Weights of a small contrastive image-text model: encoder norm batchnorm, 3.5 epochs.
Rows from block 6 of the image encoder of a small contrastive image-text model, named by matrix and row number. Rows with one number belong to one channel. Each number is 500 + 40 x the weight over its row's rms, rounded and kept within 0 to 999. All counts start at 0. Numbers have three digits each.
After each channel's rows are labels from the 100 images, of 14976, where the channel reaches its highest value: "responds to" is what is common among them. Only what is clearly more common there than usual is listed. The data: rendered scenes of coloured solids on a plain floor. In brackets: how many of the 100.
# convs0: expand pointwise conv (encoder.blocks.6.convs.0.weight, 128x32x1x1), inputs 0-31
# convs1: depthwise 5x5 conv (encoder.blocks.6.convs.1.weight, 128x1x5x5), a 5x5 kernel
# convs2: project pointwise conv (encoder.blocks.6.convs.2.weight, 32x128x1x1, transposed), outputs 0-31

convs0.1:493507426511423495463469566525451435520396524478529493471501463508522550442505467490530516491460
convs1.1:517528532502497512514476407480499490445395468482468446422476488512495465487
convs2.1:502493522480426551492447463480605513553518552434527527510423480504442468466481491489478456504502
responds to: green object (89)

convs0.92:558472467572571488427513516446479512494445487579403508495486523525502497502521535525511556520490
convs1.92:441437424441465465436457466484498475457454485506494467437461497510530491471
convs2.92:511537470593519449516444514512541510519569475538590499484480466521473487517537473515483430433468
responds to: purple object (98); its colour: purple (39); jack (30)

convs0.27:521440452442426470530528504473464488504514560522518453418558441534469459514500519466470496482564
convs1.27:447439505509522505442475528522523471486474510558551498452465590559542481455
convs2.27:524508493526441449530468512542539453414536522547481493557516420542531494559571540511517488533492
responds to: black object (95); its colour: black (45)

convs0.104:477467509503417490493482487552462506493495525551504535383446451487537499461593528468503483486506
convs1.104:443424495506531462436453538532482443458501536499511472447455473532564476472
convs2.104:458467501500449516548586522543498539503493572521535518549492524541470545488554515534452531412461
responds to: black object (51); brown object (48)

convs0.116:482461559496489497579522493552493565494552505490492489517503469403548509531503550507444488408526
convs1.116:505512585512494535534574523507593518515544541572508495520560541505498510510
convs2.116:478398440491479528442541454546532436442495503502528534475531483479449549439518507477457518519467
responds to: orange object (98); its colour: orange (59)

convs0.96:437435537500484519512538470580514543504548511514496505509452503433593513498543499582479538489468
convs1.96:535534566520483470504561515510465419464468504546468427463508562558488515514
convs2.96:480436512456489537475528472561485549502536516484536515437471469530418582547509415482528491477491
responds to: orange object (66); red object (53); its colour: orange (31)

convs0.111:512512581462564501506526482585543539515487514533466462491526525515526404506566444493504546519537
convs1.111:490458435479459491532538536468462543535557469465532554533459478453426468466
convs2.111:458492557520427469512471470440523531498488475472500450500526476473477365510467529456478522547522
responds to: blue object (67)

convs0.5:505481509492464521466522501512530543487456539547522589429502521581455476513597512467552470469511
convs1.5:511506530498510513507438467501525468408414500517455398452480498474501505494
convs2.5:490479524484499550513522516588521499516467633494541472544468534515454530461527551531454486488471
responds to: red object (58); its colour: red (26)

convs0.48:591439523479542523532463505565471557426490474523500515540473464493526447474515509447519543430512
convs1.48:511474440453491509477421444486516472447451488524493420433462509501491450466
convs2.48:524419544462532534523445449555563482509490498493515461523426486523386553490498507508503491508486
responds to: blue object (95); star block (36); chain link (30); its colour: blue (27)

convs0.78:521375474494541494565384521498451509453490532493497508523515467476541495505512468462483485462491
convs1.78:498498500464483521510456461498522464390444503482441412453513494486467456483
convs2.78:498524481492521509499489505575504464576525533487528496496577469430478507390490493546495467544434
responds to: blue object (64); purple object (46)

convs0.84:490475479518486585550459534520447498505495479479501544510511516511543514463492538627589527512520
convs1.84:485512486491500493469422452484510422446441507477427442459478480473476450463
convs2.84:486485500523471572485500426566569471577527558507533468491501515516455499432525533432511481476459
responds to: count: five (47); its colour: teal (25)

convs0.105:476466465401444588492550502551497471498550563462541534479514528445534515544486492467518462494497
convs1.105:537516548500540553476517504532508439415462560535474442475534547547541492522
convs2.105:484489493492512489495475489458540504500509465547467463408532502441533423506464475448545467565591
responds to: black object (96); its colour: black (59)

convs0.69:541489510491506537462473546506418450519435538497529491543504483519493454520401483498538603484507
convs1.69:501482427462481467457410470467473421423467452496477522511479475484509515517
convs2.69:470517544476474496413566482516447463500399511471482552507546473461487457482549527487476559543511
responds to: purple object (100)

convs0.19:524500497524509456493607510488490522418521491499440456471498525419557504540509492501453552433475
convs1.19:555516474511522534495422521545518474445555534476449498543523469465437437457
convs2.19:472496549432501593482484498494470490441490500469492458474574504539534514539516517533599553460518
responds to: orange object (97); cone (29); its colour: orange (29)

convs0.2:579481553470568572520467475565464565475502498510555542550477525494480449497493517461543551498470
convs1.2:521494443420421524484428419428526483458471505526486488501516505489508524516
convs2.2:526398546472491561434584545476541445545491502505479498507512448571475519509484495520542487493478
responds to: blue object (62); star block (37)

convs0.53:520402516536517514556437491533444555423511491561497573526490489492493473514521569503508488457517
convs1.53:477499445402454503526462435406496538492501445479544498529482479510497499471
convs2.53:512560522535454451548570493510490551523518492498505591536552470536489506558493411464527462478487
responds to: red object (51); purple object (50)

convs0.49:472521480462455468458488502520512504510502493493527469452477456466502566449492459446400456426425
convs1.49:471467500489515439439453484514480453429428478483453433444455487466488492475
convs2.49:470556497494463435565515478500461535586485493466544554548512500492402482473506448493439498485510
responds to: teal object (67); its colour: teal (45); count: five (43)

convs0.54:531591440516482497417493482438452444511523500457485523517484504497473545445482477476495507540409
convs1.54:509462445472482528477436436480509466469443458488492489432443496501500425442
convs2.54:516457442481477510397569511522482498494494540511473562498459480475516566428494470509489480520412
responds to: green object (100)

convs0.85:389555503508445544504493510465451517520480532479534532498487551527488549499503537581553450555491
convs1.85:474486519516485487501532513494490476458457489487429399437460474428447463462
convs2.85:495460460544524502430506500547487465465461520493574511459561478461487539427520526557434515483432
responds to: pink object (98)

convs0.75:489511487489443425483518493493493463504504515500547494442465458448504542444484461457399496419446
convs1.75:516511497498548469469445457514499459430420474493466431435433486474493482472
convs2.75:461591489492464459561528496497493528557458507421537567548470515464452450482492477483428499493505
responds to: yellow object (68); its colour: yellow (25)

convs0.108:505486533486481536447528486519535529486472552541498568425517526543454505507601486430535436475498
convs1.108:514506535498525508498444483502526485417414507503452392436481497483521496489
convs2.108:500502513491549560522531534565519531552464608470494505525453578478464530438527523549472502480499
responds to: teal object (81)

convs0.25:483493505430509529463491479580515472507447523501529522492434494464535557514477462512533443386466
convs1.25:449469477498483480498468495519492521419460519463560512501466407552561525447
convs2.25:458509442615509499489544505508500546518569471538546470446505548477512526496482478441502477426468
responds to: black object (70)

convs0.99:406525537582497480522541482470511522524497473530472454479506457460532520492545549614476478510509
convs1.99:467483474449475483474453460490504436424485498474450433462478462488536471420
convs2.99:408494494507436466463503428479475505541484492497557575535492482527441481462534493461465566470457
responds to: orange object (88); jack (31); its colour: orange (25)

convs0.56:519483469526502471480534475401479501532473467634466542471530510547434476470497530504501487499528
convs1.56:476454464436441502432469428487551459486512575530484467528562505494496509516
convs2.56:492513466597521473512487571465520490497532463535501408507463539521580488507497579468496503450518
responds to: white object (68); its colour: white (35)

convs0.94:505462485487469479483551470476526486470491528556454516477495487605449401508536536462505495517582
convs1.94:496487503527507534493522518491543531522470453534528480420406518523491413433
convs2.94:544525513542423508490463491496503416455454521534496496524510414514584453537543555516505456512505
responds to: white object (90); its colour: white (43)

convs0.68:515519485462494501551479567510546517525531495437503404518584487446512532540438463477490508436527
convs1.68:503549609546482514518582590494512497509549551495488504530529487480484500504
convs2.68:525494505491536471414443459489474476558466429476474573509457450434447475489495493507510466566518
responds to: light from the right (63); black object (51); its colour: brown (30); its colour: black (26)

convs0.113:497541554469477540442573456609530524520501498514493474468451515538531498444540461526534551529477
convs1.113:503514489493523476490421470497465543492529503467581549567505447470449446442
convs2.113:472423520555482484419436463449525491498515516500536469455537502480471468433457535525474514526415
responds to: teal object (100); capsule (31)

convs0.83:513477502464487508484510578500478569534483565516426501484599522511466494596499538520494484511550
convs1.83:522538558525478588546487506551519458470484569491432467489548530470464491537
convs2.83:472445465491464547461556465503507508501476595449535511480522526501549499386456498508476487501445
responds to: white object (45); its colour: white (26)

convs0.70:411509517571485464520537470455525527553494446544472458462525480467511525488497523588454506565532
convs1.70:461455464488519436449457443482455432441456471481481442457488482505522472456
convs2.70:404509539492441471469526439472464509529487482465548581541502450521460486488548490491482565445482
responds to: orange object (61); teal object (53); count: five (43); its colour: teal (33)

convs0.88:448568615554459469560524511482453528475473441526515496535473496463491563531484523527512473533495
convs1.88:467433445486501453407427504512474425442533522501487505543519509493492491468
convs2.88:463512571445446488546499456477479480550476482416519567504478442582474494557523483508526532476508
responds to: orange object (81); its colour: orange (26)

convs0.117:340502463492427479495530535519518514529486513487521506481478485506520525484477502571521436526517
convs1.117:464546572507463486550551502442501520504444441501520466436470487481445445463
convs2.117:540408456513501512403490522558566478443489531533544459485479495464487512461512536527442494521454
responds to: pink object (99)

convs0.120:519498415407466538486523506560504498480536525469595481469511459501530476481473497473510514407483
convs1.120:491495520477438484515520515475494461455482503489431413435477482443450439450
convs2.120:481493471569496549508530513506500467459534526533595442508528524521534542473579529503472537409476
responds to: black object (77); count: five (44); cone (29)

convs0.64:448489435516484541495485533533466440543463579460494511501530499551577490547508461536547498558558
convs1.64:517497512518501520459471482457502456435567486521560442558488436491432496442
convs2.64:529506527532488512461544514484418504440453512431526498475549521427608468489488481534454522519491
responds to: pink object (97); its colour: pink (30); chain link (28)

convs0.103:479540480501422492497472575473475536463430498500535485463502447533459582462507525467520432485439
convs1.103:527500462440481525487453462481503451445444473468451451434467488471465449438
convs2.103:481535554454466455505499450502471512605481516462540585534505459535448479486506435504505454518457
responds to: green object (72)